A small masked spectrogram model, trained from scratch: depths [2, 5, 5].
Rows from block 7, named by matrix and row number. Each number is 128 + 24 x the weight over its row's rms, rounded and kept within 0 to 255. All counts start at 0. After the name is the row's rms in percent of the matrix's.
# convs1: 3x3 conv (model.blocks.7.convs.1.weight, 144x144x3x3), inputs 90-107, a 3x3 kernel for each
convs1.59 104 [120 121 134 139 132 129 108 102 132 154 119 122 111 144 139 178 123 101 122 134 139 162 110  92 143 104 108 107 112 104 138 127 111  81 111 126 116 112 144 153 143 129  88 129 134 119 124 149 104 123 104  95 136 141 110 140 103 147 156 122 107 160 124 127 120 133 182 130  57 114 116 115 118 160 112 121 134 147 115 130 133 143 135 119  65 119 168 102 136 133 131 131 108 156 136 136 143 129 122 148 119 125 150 143 152 128 127 132 142 127 120  87 177 131 138 121 154 139 115 115  62 133 143 117 101 128 121 124 112 139 125 106 114 126 109 136 138 125 137 153  75 137 127 135 159 117 127  39 182 176 148 136 131 117 124 111 125 133 116 140 130 136]
convs1.60 099 [115 145 113 121 157 134 106  78 150 136 146 146 122  99 102 136 158 125 160 139 117 133 154 117 191 138 144 134  95 145 111 160 120 135 158 141 129 112 132  84 156 163 104 119 106  98 159 112 111 137 104 119 110 113 150  96 127 114 138 187 124 177 156 104  94 143 137  97 144 139 129 137 150 136 159 121 135 133 127 180 148 116 131 128  99 113 120 155 141 120 104 130 116 128 120 154 114 112 126 157 176 105 122 119 129 126 154 123 137 183 147 131 121  94 174 156 165 149 140 129  97 125 155 119  84 156 119 112 117 122 132 159 108 163 125 126  96 101 129 130 140 108  95 143 108 102 121  87 127 109 108  96 126  89 102  92 116  97  91 145 223 122]
convs1.61 098 [111 161 147 129 163  99 149 108 114 113 149 109 137 121 148 127 136 112 115 114 134 124 110 118 132 118 103 127 157 128 113 120 132 164 155 133 108 100 125 106 155 121 174 106 142 101 112 167 128 161  99 172 117 159 129 158 121 150  96  98 129  82 101 121 132 107 111 173  97  97  91 120 118 106 133 124 170 160 178  96  98 136 178 118 159  90 150 160 178 152 182 121 140  61 130 100 147  94 144 104 137 133 113 137 140 119 180 126 145 119 128 145 121 136 142 143 152 101 140 134 114  70 123  78 154 119 166 138 151 168 107 128 117  92 116 116 137 140 120 105 128 141 137 105 112 152 134 142 140 133  88  76  81 116 120 136  91 132 124 153 134 155]
convs1.62 089 [147 124 131 124 150 114 119 114 106 112  93  99  87 118  68 121 126 136 120 127 100 120 164 136 113 109  98 125 127 108 112 130 147 177 173 149 105 131 110 148 148 127 112 103 143 168 162 152 150 147 126 113 121  88 142 155 150 159 113  43 107 156 145 122 137 124 113 152 115 115  94 134 115 137 137 139 110 141 143 137 143 109 115 111 100 151 101 124  68  96 115 106 149 100 119 108 120 147 123 140  93 122 103 108  45 143 145 131 139 130 147 110 160 140 140 134 129 138  92 112  87  86  76 131 150 127 140 131 131 188 117 144 108 114  87 113 145 157 130 197 149 132 105 103 127 163 159 128 121 114  88 138 128 116 118 128 135 103 168  88 143  90]
convs1.63 100 [113  96 150 110  64 165 147  78 187 132 135 113 123 162 153 134 141 100 118 158 125 149 102 157 148 157 145  87 128 132 150 107 133 111 105 142 143 114 103 116 183 125 146 143 135 113 170 168 107 144 109 120 111 148 120 119 155  93  75 146 112  75 148 174 100 110 152 138  93 148 142 113 157 111 140 101 143 123  80 130 114 114 129 134 123 114 137 127 142 120 135 118 132 174 110 145 144 132 122  97 143 161 121 159 170 121 124 145 129 186 130 140  99 133 130 123 156 129 114 127  73 150  96 107 114 159 144 124 156 125 135 138 119 143 103 108 130 141 102 111 176 123 136 119 111 126 133 102 153 145  87 132 146 126 112 112 120 149  96 103  74 135]
convs1.64 101 [144 148 101 125 138 162 127 116 127 132 125 127 140 100 100 126 165 125 130 114 122 178  80 152 126 105 127 173 169 189  89  82  82 133 119 138 146 179 149 125 155 149 124 155 130 142 114 136 112  97 133 124 108 145 125 148 146 143 136 147 109 105 140 115 155 160  94 125 113 123 129 131 132 121 132 169 125 139 131 159 124 126 149 124 171 114 204 117 180 127 141 124 130 124 125  48 129 116 143 133 137 106 161 124 157 112 104 134 121 122 123 196  90 134 137 132 154 102 119 109  76 114  59 155  88 143 121 125 117 142  98 159  88  80 101 134 135 142 160 156 183 132 139 132 123 139 152 142 106 154 120 124 124 135  89 132 148 155  81 138 164 145]
convs1.65 095 [126 117 100 122 127 129 105 117 132 127 156 138 116 120 130 121 105 113 145 110  86 157 106 109 150 150 118 119 110 106 145 114  58 153 181 187 135 122 175 148 140 127 126 152 168 110 126 128 146 128 108 165 164 195 123 114 140 101 104 135 148 121 157  97 104 112 141 113 136 124 154 151 124 134 135 126 145 123 148 109 181 125 123 129 138 130 127 123 160 169 123 162 147  82 135 120 126 104 123 140 130 111 148 163 150 128 109 132 147 160 133 134 129 127 135 143 132  92 131 147  98 141 194 126  60  60 137 126 170 136 106 111  98  67  40 115  98  93 110 156  98 141 131 158 121 148 141 107 116 135 102  99  39 110 139 108 122 167 157 120  98 110]
convs1.66 100 [187 110 181 122  94 127 117 125 133 141 132 126 167 127 157 137 124 126 173 160 140 127  87 165 139 163 134 147 132 116  89 108 121 108 107 146 106 135 135  98 123 157 133 122  87  88  98 153 107 147 124 163  89 121 157 152 188 159 138 144  94 107 126 117 116 110 133 127 121 173 170 141 114 124  98 161  56 191 131 124 125 130 114 109 125 118 148 136 157 112 124 149 123  88 108 169 153 141 114 142 112 116 154 112 186 108 125 135 140 148 147 140 133 138 129 140 102 132 139 131 172  73 128  99 127 110 116 142 162 150 142 131 123 103 138 136 144 141 139 194  75 123 127 140 132 149 156 139 127 112 104 113 130 158 115 114 134 118 106  88 133 132]
convs1.67 096 [163 129 124 121 124 103 144 163 142 128 109 104 102  95 161 126 122 144 124 113 131 134 117 146 132 116 149  96  74 112 150 137 134  99 102  70 153 149 166 116 146 131 111 145 136  91 122  94 143 119 110  98  83 127 116 143  80 158 137  96  88 148 104 136 120 113  94 135  89 140 136 157 148 138 150 142 123 154 146 135 101 132 142 116 123 115 106  98 150 135 101 135  99 156 117 195  91 115  65 131 149 118 111 135 165 150 108  89 145 133 133  94  98 120 125 136 130 119  97 111 162 155 157  93  93 123 148 137 154  93 132  94 101 121 119 115 100 111 109 112  92 105 112 105 108 127 142 134 133  83 146 163 176 132 176 113 137 127 146 110  86 112]
convs1.68 100 [126 140 110 117 138  99 114 122 142 131  86 124  87 120 103 127  98 109 131 148 150 126 108 150 120 160 110 135 130 127 124 143 126 104 118 118 110 133 103 136 110 148  86 124  97 148 129 142 145  65 158 122 144 109 133 131 105 108 100  50 126 116 104 137  90 138 145 109 146 154 108 117 134 165 118 105 161 114 159 123 151 142 112 147  82 137 108 150 131 173 117 122 117  63 134 187 117 133  75 113 134 135 155  78 129 137 115 101 121 105 144  75 135 174 112 125 107 112 120 162 131 113  94 152  97 147 134 141 110  76 125 107 118 122  97 150 154 116 131 121 141 114 131 125 116 143  92 238  83 128 136 107 142  99  75 125 113 133 123 102  49 134]
convs1.69 093 [146  93 129 126  90 120 130  97 112 129 143 161 139 122  99 120 110 130 163 135 162  54 114 120 121 104 150 138 147  94 119 125 144 124 134 103 102 128 122  84  87 139 123 158 152 120 124 160 137 114 145 120  99 137 125 106 114 154 135  75 115 134  96 105 157 131 102 147 121 135 141 148 159 105 113 135 163 153 148 176 122 122 109 107 138 114 100 119 162 116 104 113 127 167 146  80 132 122 121 137 127 123 129 122 123 144  88 101 126 117 127 139 101 141 146 163 124 131 113 138 161 126 129 115 102 159 151 102 131 146 163 140 151  63 169 120 147 114 108 124  49 133 154 136 146 128 135 165 101 135  99 149 131 155 109 119 152 142  92 165 165 132]
convs1.70 099 [107 110 118 102 138 110 143 148 138 133 129 117 102 132  98 140 155 158 154 160 140 113  92 115 163 154 122 142 132 119 184 143 100  76  44 114 143 140 136 151 133  96 128  91 103 103 150 137 121 157 115 121 104 155 155 150 154 158 154 139 144 145 134 122 124 114  97 121 179 117 105 117 129  96 140 152 118 136 121 154 118 120 147 120 117 102 156 103 106  85 145 129 128 123  91 123 124 140 122 124 119 122 150 158 120 148 121 163 122 143 121 156 117 142 130 113 118 113 150 126 125 109 151 161 168 129 122 102 115  87 135 125 170 152 182 124 120 123 122 135 113 148 153 134 124 121  91 122 140 115 126 156 148 118 148 158 180 171 127 116 134 137]
convs1.71 104 [134 139 109 135 144 152 143 109 106 124 107 156 148 129 120 132 140 139 127 127 155 143 135 117 102 143 154 100 100 127 154 169 120 144 189 127 128 149 132  87 133 118 127 169 100 130 162 138 109 139 110 113  62 123  94 165  77 201 100  54 144 170  83 164 140 167 121 150 102 149 139 129  93 151 118 176  95 143 132 108 119 126 115 114 129 129 143 126 108 136 132 104 108 156 130  98 127 132 179 142 124 107 114 134 110 130 104 102 114 132 127 212 109  98 109 123 162 155 122 124 104 125 135 141  92 102 100 128 134 153 133 173 131 127  93 123 102 125 121 133  70 123 120 152 101 119 100  95 143 129 135 101 124 152  98 130 126 116 118 118 107 114]
convs1.72 089 [112 145 132 164 158 124 114 139 127 143 111 108  97  86 151 107 114  75 126 158 137 128 109 162 128 126 159 137 136 116 132 104  83 156 170 158 111 115  95 115 154 160 119 158 127 147 120 149 136 148 151 140 162 197 124 110 143 127 112 141 137 115 110 125 105  96 132 146 101 134 188 123 113 142 104 141 120 127 129 133 109 146 138 141  82 123 137 114 170 137 116 164 132  97 110 153 104 103 127 127 157 122 135 145 137 105 114 101 126 134 168 132 111 114 155 137 127 126  99 120 150 157 138 140  93 126 111 146 115 136 121 105 126 100 132 135 148 142 116  83 182 106 119 155 148 159 135  89 135 108 146 110 130  91  84 114 161 149 159 101  81 116]
convs1.73 105 [117 139 121  97 152  98 179 124 179 117 110 163 133  95 108 150 138 196 119 137 124 201 145 133 100  97 139 125 118 106 136 140 133 151 125 127 118  42 128 113 132 122 105 124 159 163 127 135 151 112  89 110 189 130 140 129 129 181 112  88 122 126  98 134 116 149 147 117 122  88  99 118 148 137 149 169  99 119 127 108 104  94 139 135 172  80 129  63 110 112 131 134 143  80 147 134 132 158 138 165 101 102  99 131  96 134 154 116 120 175 109 167 131 136 108 136 143 129 137 141  68 165  95 106 100 110 106  87 138 139 144  87 128 167 147 123  92 122 102 127 107 122 127 139 124 145 125 248 112 118 110 150 125 145 119 103  98 132 114 116 137 107]
convs1.74 099 [ 96 146 146 114  85 146  89 106 106 133 137 106 123 132  95 153 133 133  88 192 150 128 145 141 128 188 146 110 113 157 145 138 116 147 111 127 148 153 118 159 101 145 116 117 144 116 141 144 134 107 190 149 155 128 111 150 170 129 130  81 153 161 107 162 140 103 139 122  87 168 131 129 136 102 129 129 106 134 130  58 116 136 105  88 133 110 134 136 102 101 158 133 167 117 137 122 134 142 119 154 147 113 150 139 134 146 129 133 142 158 125 128 150 119 128 150 142 149 142 102 117 113 151 130 129 141 118 143 119 115 127 141 135 101 139 118 124 128 110  96 118 142 140 147 102 118 108 100 131 110 157 139 108 112 128 107 110 144  86 108 101 114]
convs1.75 088 [131  81 131  92 165 117 122 136 126 129 143  90 111 152 106 143 109  97 138 126 144 114 102 125 104 135 122  95 100 124 171 115  89 113  87 119 108 126 119 135 112 102  91 105 108  88 115 124  92 138  87 116 132  71 146 152 129 146 153 150 145 159 135 137 156 109  98 129 141 139 135 135 106 115 137  93 123 132 113 119 175 121 147 103 117 100 102 153 152 194  79  87 128 146 136 105 120 126 129 121  95 151 138  69 207 107 142 140 120 165 115  91 123 151 142 148 151 140 146 131  95 129 118 128  85 156 125 146 122  97 110 126 111 112  55 131 121 124 123 174 144 126 146 152 139 113 104 149 171 141 153 108 140 124 110 138 115 110 104 116  97 147]
convs1.76 107 [116 121 128 174 113 110 142  87 134 122 135 116 190  82 113 106 154 136 130  64 158 183  84 101 123 118 120 117 142 136 134 111 138 145 128 147 101 141 146 131  79 122  90 164 139 114 125 132 122 164 132 128 114 124 127 140 115 132 146 153  97 122 116 120 129 112  93 100 180 115 130 115 140 131 132 141 131 133 139  78 129 161 118 119 131 123 127 128 134 126 163 119 136 127 127  95 114 120 123 131 148 136 116 132 156 121 137 157 116 191  94 211  87 125 140 117 128 116 129  95  65 177 139 103  93 115 149 131 152 147  73 160 152  98 160 135 132 115 135  98 150 128 122 146 141 126 161 113 132 158 147 134 157 120 130 102 106 167  97  89 150 101]
convs1.77 098 [143 128 147 126 135 122 125 171 129 100  99  70 126  98 127 119 144 154  98 153 117 117 124 134 124 167 136 136 106 139 151 150 151  79 117  95 140 147 138 102 166 151 114  88 124 122 115 119 167 112 111 114 165  97 101 122 135 113 104 126 134 128 131 152 113 143 106 162 110 139 137 138 136 129 110 139 119 147 149 128 133 120  79 112 109  90 134 108  78 108  59 113  76 217  91 102 128 113 116 132 149 111 168  97 151 123 153 156 130 130 145 215  66 105 118 124 127 144 107 137  84 139  92 144 153 111 131 126 130  93 134  95 140 145 146 104  95  84  96  80 179 114 126 128 145 148 124  79 147  98 107 111 123 120 122  93 126 118 104 111 119 116]
convs1.78 099 [153 144 122 102 135 118 150 117 145 134 112 140  85 127 130 167 137 131 117 111 138 175  85 123 136  72 126 128 155 136 121  97 121 119 129 138 105 131 127 157 127 153 115 151 126 108 114 124 128 148 144 143  85  98 134 136 159  95 148 160  98 124 131 141 105 138 155 119 131 126 117 141 123 103 124  99 139 154 107 116 143 131 127 127 140 116 189 123 107 138 112 129 136  35 193  91  93 104 149 125 140 149 124 120 157 137 113 140 183 133 119  59 193 128 157  91 138 110 108 133  39 164 104 143 101 138 135 139 136 129 107 188 126 117 118 143 107 137 105 139  89 146 138 137 115 147 127 120 119 150 144 109 101 141 135 132  84 164 109 153 160 126]
convs1.79 112 [120 119 128 117 117 146 127 104  98 134  92 157  96 177  67 132 103 154 133 125 151 165 105 148 139 152 136 116  87  88 139 135 139 110 153 176 125 124 120  98 113 173 118 124  97 133 111 118 112 135 159 138 128 129 103 129 105 106 155 147 109 155 122 108 114 120 104 125 162 129 132 111 129 129 120 125 138 128 137 158 139 104  89 131 150 172  82 135 107 149 151 102 132  67 202  51 128 117 132 142 128 128 112 155 117 154 153 107 144 129 119  77 161 128 138 101 111 131 132 122  41 146  46 136 121 159 142 132 159 146 135 148 155 155 139 130 121 137 139 178  85 136 112 127 156 140 170  82 154  82 141 135 152 146 111 151 112 134 137  97 135 128]
convs1.80 095 [107 151 182 124 142 168 116  95 140 123 129 118 108 129 127 127 105 155 139 163 138 164 136 171 121 123 132 121 101 104 145  86 140 143 186 140 157 107 104 154 161 120 159 134  97 173 144 139 112 151 115  84 101 176 122 103 102 151 104 131 132 122 140 122 107 140 137 142 110 119 134 122 139 131 118 121 118 122 136  46 112 142 101 121 116 118 128 122 110 112 108 150 143 141 137 140 155 124 138 148 138 134 108 135 106 102 148 136 123 148 124 135 139 124 104 106 164 109  82 137 126 110 126 100  93 107 139 124 121 133 138 137 133  89 167 139 163 126 148 144 135 104 108 134 118 138 132 114 123 127 128 127 156 126 110 110 116  95 127 145 157 155]
convs1.81 097 [141  76 123 137 139 160 110 115 124 146  86 119 151 170 102 180 154 153 160  75  97 134  91 160  95 110 128 135 148 112 111  66 110 174 158 116 150 146 128 152 132 142  84 154  83 100 124  93 133 161 140 153  46 127 136  91 115  97  87 141 138 120 188 125  99 134 114 156 172 105 123 109 124 121 139 140 109 106 119 117 144 124 122 148 104 109 118 149 169 147 129 130 138 111 123 144 130 104 113 107 164 120 105 120 102 162 116 129 115 167  94 133 157 122 117 137 144 142 115 127 135 114  94 127  90 144 167 130 127 152 116 123  68  82  65 114 111 133 135 128 132 145 150 112 156 162 146 164 113 146 122 109 134 117 180 157 119 127 140 135 135 170]
convs1.82 107 [ 99 101 137 146 110 156 125 133 130 158 124 140 108 153 100 136  97 109 162 112 122 133 100 132 144  80 122 124 172 110 144 139 144 136  92 144 106 129 127  93 119  79  76  95  75 128 132 136 163 152 153 129 160 139 153 134  76 129  92 134 122 169 125 139 117 154 130 135 149 115 106 185 110 113 139 130 131 121 123  86 130 126 121 114 107 125 121 133 128 158 126 149 137 142 102 102  96 129 118 134 115 136 134 143 153 128 175 124  88  94 121 185 132 151 113 155 141 121 130 121 148 167 129 154 111 145 119 142 121 132 166 113 126 147 138 112 120 135 127 171 146 127 134 153 105 127 133  84 116 105 164 137 153 102 130 106 124 113 119  92 122 127]
convs1.83 098 [151  88 111  98 155  95 139 140  96 156 152 117 108 107 143 155 157 198 115  93 137 151 158 162 129 161 123 146 176 142  75  91  63 134 131 121 153 117 108  98 120 148  94 113 116 113 130 155 111  57 119 112  95 157 105 157 136 123 135  79 116 151 108 127 154 113 133 129 136 128 221 104 142 115 128 136 124 141 142 122 142 149 133 145 105  97 145 156 119 118 130 148 119 116 111 108 142 134 114 127 109 120 131 119 110 110 112 157 153 137 143 125 145 104 140 128 132 112  83 110 122 154 174 109 176 133 136 136 102 132 191 146 149  61 147 115 131 150 125 134 127 105 125 136 159 134 138 164 156 147 162 114 112 100 122 126 140 122 106 135 109 131]
convs1.84 098 [ 98 133 144 126 122 114 166 114 150 125 140 127 135 139 134 109 148 135 145  98 143 152  83 118  92  48  93 118 193 113 140 144 125 128 107 113 139 149 132 132  85 155 152 158 140 142 106 151 139 143 108 137  71 163 127 124 120 130 109 139 123 125 143 112 142 111  92 167 105 109  85 158 116 119 139 104 125 133 169  53 166  93 132 108 116 124 148 102  89 137 184 106 155 139 115 134 121 128 130 123 130 128 109 110 141 122  93 122 120 108 130  75 134  98 125  81 111 135 159 143 103 160 101 135  99 138 100 109 134 100 112 120 121  89 157 136 136 166 135 132 108 129 165 115 119 135 155 148 125 131 115 145 135 163 143 129 140 184 142 141 136  89]
convs1.85 099 [118 102  83 141  98 106 158 104 115 134 102 103 131 122 157 131 167 124 144 114 126 150 134 232 107 133 102 116 144 135 100 116 130 110 161 117 116 135 106 148 119 119 100 206  93 104 135 142 142 163 165 141 177 162 136 172  96 136 124 198 110 143 126 152 146 174 113  54 167 120 155 134 133 133 122 105 115 113 108 125 127 122 122 121 127 165 167 149  90 122 132 101 145 122 141  87 164 136 175 137 114  97 131 153 179 154 112 158 117 139 122 135 174 140 133 148 153 108  80 127 114  98 133 129  98 151 133 143 139 187 173 171 132 173 114 104 104 125 131 114 147 110 114 105 142 119 143 131 123 120 107 120 127 129 134 124 142 138 118 127 172 117]
convs1.86 098 [134 110 115  95 134 152 149 130 132 123 112 131 165 107 137 118  79  68  87 121 108 135 123  85 132 116 109 157 136 141 104 134 139  99  88 121 137 132 144 135 145 127 152 113 154  95 135  87 147 158 167 112  60  94 116 163  85 181  92 130 109 120 119 128 145 141 108 133 100 128 103 149 119 110 110 138 103 115 138 125 147 138 128 134 146  85  67 141 217 174 144 133 132 155 136 120 122 104 118 127 135 132 128  88 159 149 147 139 128 138 145 199 108 130 130 150 152 181 150 142 146  79  95 114 140 105 138 148 150 114 156 149 100 131 111 149 125 141 137 120 130 133 148 128 153 140 117 184 126 123 135 123 126 126 132 137 134 116 127 154 114 122]
convs1.87 101 [102 100 121 148 173  74 101  97 138 153 101 140 152 118 144 117 105  81 156 110 172 122  98  89 151 102 150 125 126 154  98 136 141  99 102 141 154 122 119 102 120 130 134 111 163 158 167 125 104 145  95 162 177 171 107 146 138 124 103 127 108 161 132 125 117  88 149 103 147 139 144 131 131 161 121 143 113 136 124  96 144 124 152 134 135 135 107 169 148 145 122 156 150 102 109 123 130 144 115 107 163 133 140 109 154 140 144 156 120 165 136 143 119 126 123 136 131 147  99 149 117 133 123 130 130 108 128 150 130 158 142 118 108 100  93 119 131  85 111 125 141 125 114 117 116 110 116 151 101 135 146 107 121  79 100 126 175 131 139 115  99 116]
convs1.88 111 [148 170 112 155 131 127 114  78 145 140 129 158 123 132 140 135 117 144 126 189 130 124  99 183 138 147 113 142 126 143 134 140 133 160 186 142 150 157 105  98 110 138 106 135 154 122 144 137 122 103 124 116 141 127 127 161 119 126 138 159 127 121 124 115 107 122  73 201 132 158  83 126 124 134 147 105 186 116 118  50 144 146 113 115 107 161 130 136 103 138 145 145 125 133 126 137 131 122 110 108 118 138 110 123 151 134 162 129 153 113 152 127 114 142 171 176 108 129  92 129 132 174 117 149  69 145 143 152  99 141 128 135 158 153 161 125 117 132 106 145 182 127 117 109 124 148 130 116 154 121 137 141 112 140 127 117 127  95 109 119 182 119]
convs1.89 110 [126  99 183 126 152 135 136 143 143 141 117 140 112 130 135 142 133 145 141 126 118 125 131 145 133  81 111 145 118 165 105 147 115 117  86 126 126 132 126 102 124 138 137 112 109 112 111 141 128 159 126 122  96 157 166  70 135 134  57 124 132  49 101 146 111 131 106 131 119 160 138 147 111 153 114 134 114 141 146 132 132 130 137 140 145 120 128 119 126 120 111 137 131 161 142 120 111 145 129 139 104 116 121  81 141 158 138 147 149 113 121 143 155 143 119 115 135 150  94 143  98 125 134 105  93 126 113 176 129 121 125 111 139 152 118 143 132 118 114 169 128 118  96  98  96 146  82 218 124 143 131 102 143 126 120  86  99 125 118 155  86 140]
convs1.90 096 [137 116 115 138 145 145 128 152 105 144 157 131  90 107 100 146 137 152 170 147 113  91 100 119  79 117  94 145 166 129  78  80  81 107  97  71 159 125 140 168 144 179 173 175 171 115 111 124 162 130 130 121 109 114 141 154 125 142 133 120 146 121 122 111 148 119 141 137 176 109 158 124 120 108 143 136 142 140 135 116 141 110  97  92 102 120  94  47  79  92 108 138 117  50  96  86 110 100 113 132 134 102 109 132 135 124 136 119 153 150 174 127 140 147 133 145 145 118 161 138 133 134 107 147 121 115 134 144 148  81 109 104 162 130 199 122 119 119 148 101 188 110 126 106 137 151 160  84 137  67 188 156 143 126 130 130  81 109 108 120 118 116]
convs1.91 095 [126 108 147 175 130 143 138 154 130 158 104 140  81 149  94 154 138 135 120 116 112 125  75 148 185 162 174 152 145 138 153 140 157 105 109 166 125 129 142 113 111 128 134 108 138 151 167 134 116 122 102 167  94 190 120 158 108 143 146 103 123 147 134 160 134 135 104 108 142 123 146 129 124 120 132 131 137 146 110 109 126 125 166 149 155 118 103  64 141  96 111 154 178  29 142  99 164 164 186 101 121 147 129 101 156 161 136 138 131 163 125 133 117 147 117 138 107 132 121 116 126 145 145 135 120 146  87 117 135 150 138 169 152 141 140 114 137 106 148 121 131 136  99 158 101 124  82  93  90  87 138 162 169 119 121 136 150 147 134 131 102 124]
convs1.92 108 [120 109 130 129 138 133 104 214 147 146 155 143 103 141 118 128 164 135 156 118 136 129 123 173 133 151 108 102 173 136 162 112 133 156 139 147 131  95 143 170 140 136 145  55 182 155 125 144 120  78 106 160 124 182 116 136 132 135 139 112 123 108  95 127 123 154 135 157 103 127 131 142 120 163 135 138 138 125 113 159 159 117 117 118 121 128  97 104 157 107 126  99 143 147 165  79 130 106 136 114 144 148 141 158 103 146 112 138 123  98 135 110 143 161 128 139 137 150 114 147  95  90  77 150 165 102 141 167 106 110 106 150 107 162 140 142 134 118 105 146 127 135 113  97 128 152 132 102 145 118 110 135 113 147 110 135 118 121 117 141 111 126]
convs1.93 103 [106  93 130  85 193 101  96  19  81 129 102 148  80 187 133 127 113 149  92 123 135 131 122 148 140  90 147 137 115 133 144 128 132 127 143 146  71  93 149 148 107 122 155 143 111 130 147 148 122 158 108 148  83 184 134 112 141 140 171 141 167 106 140 111 152 126 134  89 124 142 142 116 122 166 155 136 135 132 163 119  83 117 131 136 114 130 140 123 118 126 115 111 110 120 119 152 140 103 120 137 155 121 150 167 116 139 126 143 136 163 149  91 136 150 135  97 120 140 125 129 151  91 117 115  40 128 133 152 117 110 149 141 135 135 126 125 120 118 135 102 199 130 137 131 130 145 149 151 103 114 112 129 116 143  96 127 127 127 143  72 131  99]
convs1.94 102 [129 151 113 149 118 125 132 139 137 134  89 109 117 110  94 129 145 165 111 144 113 116 116 162 144  73 162  92 119 119 138 122 118 182 175 150 127 111 144 112 163 159 106  86 116 149 134 124 119 158 135 124 159 126 111 108  71 137 111 129 121 103 135 166 105  82 134 141 102 116 146 133 124 120 153 122 138 141 138 160 101 122 106 112  86 164 107 153  66 182  88 124 106  79 162 199 125 147 131 128 139 142  75 107 147 139 163 128 119 145 129 138 165 127 134 110 118 111 147 148 143  57 126 128 117  92 164 128 136 144 123 151 109 104  77 134 123 111 121 128 103 134 119 117 140 145 143 191 140  90  83 127 120 120 138 137 140 109 151 157 120 147]
convs1.95 099 [ 91  86  96 104 170 133 148 115 122 107 142 102 141 108 124 143 195 142 137  97  98 137  66 130 123 126  84 159 161 126 168 117 116 113 163 117 117 137 116 123 119 131 127 119  92 146 152 167 120  91 163 141  74 140 111 133 126 142 102 124 136 106 117  91 137 118 130 126 110 114 116  98 102 124 133 168  63 119 122 153 113 119 144  92 158 121 142  97 120 106 115 131 142 193  37 186 111  75  70 101 107 146 140 127 128 167 167 177 121 131 118 179 118 129 130 170 102 125 122 126 129  88 123 112 184 158 140 136 123  95 130  99 123 167 120 135 155 142 159 138 177 124 123 137 115 124 118  53 144 125 120 124 121 147 116 126 104 137 192 165 143 160]
convs1.96 097 [144 146 156 115 108 151  79 164 113 118 137 132 165 193 113 141 113 104 132 156  93 161 101 129  97 127 150 134 141 127 100 112  98 167 128 125 111 135 114 161  98 161 138 168 112 127 126 119 127  89 156 125  75  85 110 111 140 110  94 141 150 160 142 109 176 114 124  87 170 107 182 122 129 127 149 143 140 102 159 148 146 133 118 136 139  91 123 170 185 171 125 113 141 163 112  97 116 110 126 123 145 148 143 186 108 117 100 100 136 150 127 129 128 128 125 119 136 143 140 106 118 168  77 160 112 128 134 114 131 131 155 119 122  77 106 123 137 116 139 128 184 110 134 104 164 133 172 105  99 134 128 144 135 110 148 136 124 122 156 156 148 131]
convs1.97 099 [121 141 129 118 133  93 139 106 127 113 125  89 117 143  94 103 130 144 142 141 155 165 178 166 101 139 140 116 109 131 116 130 141 120 100 133 142 110 178 152 117 131 130 159 142 128 131 127 126 147 138 122 106 121 112 119 139 134 115 145 146 138 141 114 145 127 100 124 186 129 128 141 126 113 115 150 102 214 142 101 120 166 133 106  93  90 189 141 148 129 158 130 149 126 115 112  93  72 147 129 126 112 152 130 148 162 130 116 140 146 126  98 123 101 121 158 128 139 106 110 135 132  63 145 134 126 153 121 113 142 138 109 118 116 125 133 153 144 137 169 140 142 139 119  87 112 157  57 117 140 113 116 129  94 146 159 139 120 105 129 115  83]
convs1.98 102 [131 125 144 151 113 137 142 111 153 126 147 135 113  89 170 155 154 170 156 181 200 148 151 122 147 125 123 132 126  99 114 167 110  95 115  94 137 159 149  86 142  80 138 124 124 151 166 130  82  81  51 131 140 124 166 105 102 122 115 161 119 107 111 115 143 125 105 117 120 123 154 137 127 133 107 129 139 164 115 187 118 144 108 140 115 142 126  99  69 105 130 108 103 107 145  90 136 114 132 119 123 176 160 134 172 134 123 135 161 132 132 130 129 115 104 149 138 143 131 144 130 122 187  97 120  91 108 124 121 121 107 118 125 154 139 123 112 106 145 151 115 121 119 128 112 122 132 139 142 115 130 121 141 110 100 133 127 170 170 118 154 149]
convs1.99 106 [123 175 120 114  87 131 119  89 148 110 116 125 136 109 145 127 148 107 135 151 120 100 130 160 137 131 134 152 121 104 138 103 115 135 125 108 118  92 142 144 146 156 114 149 153 151 123 140 130 125 130 147  88 125 120 126 162 155 120 144 141 131 170 126  97 150 142 132 149 126 123 120 173  96 126 116 154 126 147  50 123 112 133 150 155 160  65 115 112 117 128 165 134 102 129 139 175 124 139 125 137 134 125 100 186 116 134 149 124 106 129 133 156  99 168 121 123 127 161 105  88 172 105 113 112 125 146 121 143 106 167 113 123 143 127 121 124 152 119 151  86 127 154 118 128 133 144 146  82 108 135 109 120 135 118 130 115 144 120 113 120 122]
convs1.100 101 [124 127  97 101 132 158 119 112 107 133 139 132 107  78 229 108 149 112 116 136 141 126 118 101 144 162 114 150 149 192 125 118  92 121  90 121 126 118  92 175 113 114 116 115 119 135 160  92 116 122 150 150 141 112 120 148 126 147 117 122 145 119 127 118 135 126 169 167   1 130 117 133 139 135 162 126 136 103 127 135 149 167 141 195 120 140 102 136 152 145 151 146 154  73  88 122 114 108 123 154 139 113 130 120 149 113 139 119  87 127 133 187 131  73 135 144 126 115  91  94 134 169  68 122 115 114 118 123  97 133 142  76 113 120 132 117 123 110 160 170  46 135 142 143 128 140 155 112 128  78 138 123 154 120  86 116 111 108 184 139 139 134]
convs1.101 093 [ 99 133 123 111 134 119 166 116 137 121 149 114 132 126 153 117 114 130 122 138 109 130  94 137  91 114 131 122 123 161 133 132 122 146 136 134 140 132 108  84 165 217 162 126  57 128 154 126 140 129 128  98 151  90 113 116 112  96 120 214  95 120 126 126 122 157 153 117 220 158 116  98 136 115  82 128 126 145 131 113 136 107 137 130 147 111 103 130 113 100 123 112 135 139 149 129 147 117 146 107 154 119 144 137  84 109 131 146 109 130 122  73 147 105 124 116 134 146 129 133 102  95 141 111 130  91 140 146 120 117 106 158 142 146 108 130 134 123 119 109 145 138 104 125 107 138 129 114 135 152 126 150 124 119 153 123 114 132 139 126 107 143]
convs1.102 103 [108  82 142 109  79 135 130   2 175 142 116 117 128 140 119 127 127 132 134 134 115 169 140  94 139 169 127 108 165 141 132 119 120 121 134 135  57 185 120  50 148 117  80 137 155 157 139 112 148 102 132 150  59 138 118 176 112 100 188  90 115 167 106 171 108 145 140 133 127 147 100 133 135 149 132 128 157 123 146  96 139 138 127 116 140 100 113 132 133 114 117 119 140 126 131 132 126 118 135 140 140 121 135 129 126 134 132 133  69 167 127  72 155 117  82 120 145 118 117 140 119 159  98  90 109  77 120 114 135 112 141 124 144 105 139 128 132 137 154 100 142 167 130 125 114 136 104 147 146 131 101 162 133 150 112 112 111 107  98 105 181  89]